{
  "model": "masked image model",
  "image_size": 32,
  "loss": "l1",
  "norm": "rmsnorm",
  "parallel_block": false,
  "moe_every": 2,
  "expert_mlp_ratio": 1,
  "optimizer": "muon",
  "momentum": 0.95,
  "epochs": 35.7,
  "warmup_steps": 270,
  "weight_decay": 0.03,
  "adamw_weight_decay_other_params": 0.05
}
Rows from expert 2 of block 3, named by matrix and row number. Rows with one number belong to one neuron. Each number is 500 + 25 x the weight over its row's rms, rounded and kept within 0 to 999. All counts start at 0. Numbers have three digits each. After the name is the row's rms in percent of the matrix's.
# gate: expert gate (model.blocks.3.mlp.gate, 16x192x192), inputs 39-77
# up: expert up (model.blocks.3.mlp.up, 16x192x192), inputs 39-77
# down: expert down (model.blocks.3.mlp.down, 16x192x192, transposed), outputs 39-77
gate.142 103:459496520491501537504500523547460467487473455500467521506486512502491472457512466503495455469545530498498533455514510
up.142 103:523519475494505492499500483465554513520486543515516505481512500478550503523496504494464517484464495518516459528513516
down.142 107:498497515491441457418479507484527507523481512471505496523553531524474466571536512475515498482504504513511490478497488
gate.143 099:490522514502484485511458521507509482501530490510486506450506524494526550522534478490498498474511492505479495514490481
up.143 106:489501504486474518484483469484482462497496493520504465493459476528492516520482482491508491466517505471528512449496508
down.143 110:534520488517493490464514521468511533486510481510509529470481442506534480513496512508521500459486519470529489523468488
gate.144 100:481500499495500500518541477490503453511488496476512475497496494530466459502491517494498483465542491538521511555521487
up.144 093:508480507510459517486465518514495546484506494495512496524494498527481498492518494499516524512519531463493498516516482
down.144 095:480518533534509529472511540522503469497510495511497523534499486514486490492505502497499494500509531494466541505506497
gate.145 103:523490502523530498502475489442498490516519492486524530537502506498449471437546508542421464508523510516498521498515518
up.145 102:501489498468493500493454519502494501486468529533471554452542490494515498489469522486495482506527517480503508496482509
down.145 103:511490503501529486503542498505541530524500482511494492473526527530546541496506512472522501477521514521539551490505520
gate.146 093:484516523485515507545500475510487540474530497475530524527536511534483451439495483463478450496466467522485473478518499
up.146 092:502518447479482498498461517512511473487465491489502507519490487489516496443497523540493508506501495464499472527545534
down.146 091:544511474504519497517502548525491511500509544507464501472496460501512446512525462546539498483457512474480486543522520
gate.147 101:492539515507536477503470516481543505507493491459544490478531519527494487460456500510525480489475522484472507487476466
up.147 099:480483495479475511527500488497456513503554458461525511482498491488502513457471488512459484490536472513488499488513498
down.147 105:519482477530477495430479483498526539494510509520469532469488504484499485475489507491498520518474492530508495487468457
gate.148 108:508480488517517477500471487561501533466496529457527496524514515486517492498524515519514497495492574506518484527473477
up.148 105:478457500523494546476469475545485506518523467503478524510492516521509501458509531495500502522491533517498492519487508
down.148 105:529479486542501491501487483474493489534503478555519443504501486509515504525498473485473488501478469535444529491508481
gate.149 100:494516468507527491485561494490501486487480467467531536479494510463486510483512485495504523556509519513497503486525485
up.149 096:536518506487502522522520495491530483502531505464465509467523500527500541531516465501509468493524511473487551480530529
down.149 093:509521538474523548464516521482523491513492521504533492510466510504506480520484427468509511506524520494494487498481487
gate.150 104:530498502482517483504518509459441471465517480470505505493504509494504490488494493496474487512466477499520479533506597
up.150 092:538417512503496472485518526474493488477507480536518516486444492529472459513499493523488505459539481499482486518498487
down.150 099:548456505505520501478550463495509481489478512527489482504470511531505453533485522497509506469536470469532552535540472
gate.151 095:490553493473542498480463496549509498536527463503512468506427492469512486514506500539490507438510480466522518537483526
up.151 097:513447476550451524542525550491498523490494521486520528457515519487472516469545496496551525509485535486569483493507492
down.151 097:467525523565493502523497505496456518517466545487463516529472484480445489498484539551515489532514451478562490484507498
gate.152 109:469472487499498467528487464489484464550458474535491470528517531493522535494552508448536451487475547507487455498469488
up.152 100:427494483481489536529533464544510517497493480538567483500515528477505450511479487500485497464494502529531484471496500
down.152 099:506471484499470529484531516539518458514503521512532512529476513500519482506491490496506475513464517482492513523475533
gate.153 092:519510515516498510484517489493503504474516469486555510517492473535508521497550521519483534499497473562506535452534506
up.153 097:514469466455463475466510526547493495514510492551505513520477504504540482501497467500478480528487520462465545489506529
down.153 097:499504498502482512481536442542479499538502492534513449526488538488507467494502447453512510533516495488486524500465508
gate.154 094:470500471466502485522534523503483463498494508471489496538532508481500481511548539504517477510525485520527536503493453
up.154 097:494489496502525494527515478500478532443474521501517495538543469469483467478501473532468491509502507518494465448517482
down.154 095:477466526458516508474479530466487462530514529478482447498534465479537513509495524522461493475518463525557484517459514
gate.155 091:494497513494533484509502509509484519465523515485535501516547497503486480487527500530513507506526485503501513533479518
up.155 093:472498479502462542497470521487508468523499484504497473512478513465455453506494501472511470521513478496510504525504445
down.155 095:504529487531513492510516528482495516476480533497482482467520501493507495462518522508511532501472510474519490504531544
gate.156 098:494559529486501479518483520473491500511491502483530497542529438442497496513506527485537486497496509485487523478501465
up.156 099:507475495476522532480470497491540516493523515495504498469466538492471512496506516503506486441451497480500543475512484
down.156 104:503500475480494503515537486483489488469494508516556518483470538480487485479541526509509487468491442497504501520477542
gate.157 102:482537484568458485500473486526481474539477530475540532545484510484518486486515480457502467495509440489503518475466484
up.157 108:529423502488553448489497494497507521473540506525523532440476480502489492480492483528478494459542532500494526524537524
down.157 102:493488527477517459508523517516480505481508499531501525479472549507483511466552532511505486519491483500506477490490507
gate.158 107:511503491508503491498481496519492460453496489506474528465481463524498502556488484469509530491522502523499526509488505
up.158 102:516516507495502502509500509498519486511490537462570506528514499507526484473478515482510487523533498446523444519521503
down.158 107:499529512465470533475481525509529532504486515517526503511473460511510503514491461506505507501501511518519469517481500
gate.159 096:456545510468508510510490512524493434470490534494506533514484485478483468493481504499460482496513482503510526487500494
up.159 097:524521500459474499495543514500506491502499516537527475466459481493484518460521511512466480528498521501482475480491452
down.159 090:530477502487479526485528513489521511491526463523494525509517496509463468522451491512488496449495512502513507525498499
gate.160 117:468506448523473495465499527521471479497482515492501484455478465529505518490536515489507522565519489483465489465498456
up.160 110:490517474508457512524513520508510525469500472476492470508498516484472537472529504456495513533459527468547521505495478
down.160 102:494516539493477509540493490536475516525494471468463496467497508491525533474501489518487459476506500507505497462471464
gate.161 099:507487492521496491499477495504514477523510517501559523514508498530481484526535485482515525467467484537490527497472489
up.161 096:515495458458485486521459512494470485491553475485550507497582503524503475456503502532515527512452528497474485519485492
down.161 093:490505484484530500491533491529508532494497502456508525504511499506529526455526528536540471517484499527476511507458456
gate.162 104:475543499533522483503510493505500473526522508491523484530517492491550477527524496494521508502525517519492514451496501
up.162 100:533459480497481491465497494455529518494472520496496486516500520486516511493472515505504525526510546530503505512516517
down.162 097:474515530521535484520494543466458478530522504505503542495481464529503450469513495521514488547486487498518494516533492
gate.163 104:531528502532540498472450475518469495516473503478491446502491465447497525478477510531485526471547477497514465495455451
up.163 109:439492505484501480541541550484493526530500487513445479535531494529482497479464469444521459507499486505502517481524470
down.163 109:532504525491469481539519526497503511520459481519483466517529479496513497504487501496503509513491521504504473487506528
gate.164 105:467497499506453490488495484506525538496534501522542498495496508532509507511539467492507466507479431480435552510516539
up.164 096:537529465560515503524464480487506517522489485504449501537490462489488518543513484486527500458491499511523486518451488
down.164 099:486494522528517495493500520501529526496498498497511475462501468469506491493486458551503494457515498466450467505461505
gate.165 111:482521560505511475467506471495469481501500519467483517500521488510443455510499494459522514509569463491501524534485485
up.165 097:541492478485481460497530548507539524507519497493546450515482495465519496508503502502484480472469497462492486469490521
down.165 102:516539495528533507468498496478458510540469536480544482537488492516481475508493490461504510530507479517481469516488522
gate.166 100:501505480512537530483546510490434515507469512531557433519485466547535470466469515464475483519520480483503501523488523
up.166 093:472432511512508496507473466481490468488410543476483486508468496502533510497521512531502485508556517502486515490526490
down.166 100:522521468522546488510523503545523477500469529510456464516503481492469500474515515519520494494541525519507494558502506
gate.167 074:494483461509532537480516520497558487481491467505510513478476474546517473477530464486525487473493505523459543505537473
up.167 083:522506490507456519497500511491531486524518486495490554500533477533519518495490461480485483461512474460508507464450489
down.167 085:514494499542508512507509541454507549502522510526488550461494487504485509542490532491497520530492458478527513519537485
gate.168 105:476463515491536497527505482496470534475503528508514503457463512499491499484541510481487493537569512501486554535467562
up.168 098:528510477505538460481478511448479494496485493466511465515472470536503491582493531508483485501492470494533495522512525
down.168 100:451507485506498455514497475489521470490476505480510439481539496467546492463440506524479484519573496513506482507527440
gate.169 099:475505489492515511577498513521486503486519534543545459493473478543491500488524535499483494533444531458498498478489433
up.169 099:482483525477476472484507508493519473514495456480494545508510491482477512534530517539548476529465488488532514481495476
down.169 100:502495476509492473478495518444507494518507469503483448527483491471515522529491506511476514465478512528520494499519503
gate.170 094:444476438507519495518482493505529504471467465443492479465479502518523506469460481529546490463481498485544537494543506
up.170 101:510492508476471482528515502481483522540496476500517520536538512499528504529504480487465524488465542548426531497466496
down.170 102:487461537439518516545492507456507507484537533477488492508531494528495527521475475468511525534505484531521461517506475
gate.171 101:506463475484495508516513503550480512499528457509482451486537468498506492535528480512519493521521544405519535491468522
up.171 096:534493452507515535507494491497483515486488473488522538509524475492475503495518487492495476486487471540497504548421477
down.171 095:478494501474480568481504469517535483480462540545487474492462486491501518504496500508485510508504470480506438462519470
gate.172 098:467496506477480506478480473539542499478512500520509501550483539518540490487532482497512471521534557516496526479502462
up.172 098:531495507467489479530509466492504461467515529507543523505504505505490477484526522489498508491515531525510478500537477
down.172 099:520493528481519543506519466498507468495537514500540566479542524481499482539456516505485467511503519530501507491505503
gate.173 098:513479522502517497479507461505499471525489443490560497544505520505456511472508468504504515526513489522549441543506486
up.173 096:464506448529504529517498531445495487579496473493483478471492502491480486519512532471544495515519514501480471535502529
down.173 101:478505512494483507518538488480494440477510492501519488479453509500504506469480474481519516518477502475552518482489492
gate.174 087:459521489480477498531491501508463486500491509514543472484511544527486424477538507488523510527504497471524492485532549
up.174 099:544502492462488471492473497490553429479541488515484444495502500476528520515479496439516520479505469510492507490463472
down.174 094:522501471458503492507514515540543522484522518496499533504500505509453491508522505480523523512530536520512486513479519
gate.175 097:503557519483511501542469487467504511552506500489535495477513526499496514435483466509521464497505463505492555480499522
up.175 100:492467521523528482501474500499490532463514515459485511510517507489498508450521483551485514497476509463539493497517466
down.175 097:465529491535476480481477528478489483531536542535483476478548481458490506511497468498483490550493504481485509488529500
gate.176 089:436510503469535577481511487502508509538503514476526484537501494510482474515529516519487513497527487480550480467498513
up.176 109:515485481484479523478485501498494532500513528497456528510492547512533481462529509497512503531484524490498468523484533
down.176 105:512528461465503534457510513520490513493495473512499526524511477543496534520526534496539473507490509482485463482537517
gate.177 102:479516459518473525528500528489495472521514458494514503489474515488538520479524480477491507514491474466505454503467498
up.177 105:503542515489508513515488449476491482510491535461498496500525490518539529527442483558500488526526510484509464485486501
down.177 104:457511463502487482488493486513447539543526525504507492480478523499502477513445507490530530480513502504474499523505481
gate.178 106:420523471450491507523519554538484494570467496459507520555545528493461510505506511510499495501492496456492531469474504
up.178 100:523507438477482496500504509499474478532516480498495533554515498468457482461520484531468443451514482514474488489521488
down.178 103:543525523499521514493519457435503500483457512502502499483508522503474483480503522536511459474521519449537482510489519
gate.179 096:508485480503516500479515484499501489507495555504500502524508509457494412521529493511498512543499507497482501487501517
up.179 111:478493513513532510502521494534475522493463512502521503528525521485519494505474439513511552493507500426559479509520497
down.179 104:484480417501507526469508491466455514478473487510519489492460480481530476472527467526527475534517501495490495489526464
gate.180 103:511487515477525490478455445501507504478504518472486518506527498487490507499561502486555465471508521494510474523473483
up.180 099:521540523517508509499493482486475527506492493472541516551486499524486505483475493541479531530482484475468489522493509
down.180 101:472516499507534506515443523546438555509510481502479536514483481552499515471445515533497515497505529520535505521544516
gate.181 100:508507505499496491464499502510473502510503474498504549478492488524456545479546531504526473505502513525495511472477456
up.181 095:495526513527534515564487514463519476503476493527518520538530468498472477493492527549495528508509492503502506447464502
down.181 097:481465477520523482524491510461514451508505537484475538494496503509479492474435552500478511533510481501514505455491469
gate.182 107:476494447486511512509475490476549521515535518480510498500536535492518483485528453482497472513483515474485515510484515
up.182 106:496526460488509484508394529518522470465500493523518486528511483489511505491484494455509520528475475511556495477510535
down.182 103:454508496505494473520529517455480472460522503507517488493522543492514497476542452498500490531503502473478509499452516
gate.183 099:463490489543481534504497474481498471477524491534526448521456514509529502499512521498522454510499519531497501483485480
up.183 099:489530504495487495462468466548495494508524482479518464491500538537575534462475523508486469479510534515553504473496555
down.183 102:505458478489465470443504529554495494575517458462506493475502509498516476508499507503514509484477524551491483515480500
gate.184 098:503487508524501500485514457502509556496493475476513517530525494494469497506482509479505508501511496487524505487457505
up.184 101:519493517490485521472527504515479504533467489504542500510483487464512526527470517465518493518473501493468544493459504
down.184 102:478524523469457511475504475481486511542481508486540465528478476520521516481526436462502497459519495528527484431490534
gate.185 106:497498496545435502513485478497480471449484452461494502555472549542522524475501523533530541473531529461531514515504485
up.185 095:490496502542448484509492518460493501486502497464524494518493511495508518470480537490496550519492496505505481524466535
down.185 096:495501502568502503454530484516475471519530526450489511528485500540533548509462493530511483482506531467478487519513487
gate.186 090:460501488527490473490511523526505497462530490508492483463517539455527478448529501531504493495479531524493468506510532
up.186 105:485522478541488466507529512523489471522524471508483501482465486481498491517528512554475456475499529448494508541513484
down.186 103:561480539539500515514511501497516483519496527507499497504466520455504479457462472457504525493516494486500512464505521
gate.187 090:509503503505554427508495499507500515495532471492534512509506461503474477486482508492538499506514512525460498462463489
up.187 097:509516519469513480489487523533539549511532501517511499522513507521516508495480512519508468540470482513511484505543475
down.187 091:512507482517504541489511529501480509543491420473476539512483520501573509485527524542528482499531477489482502508513494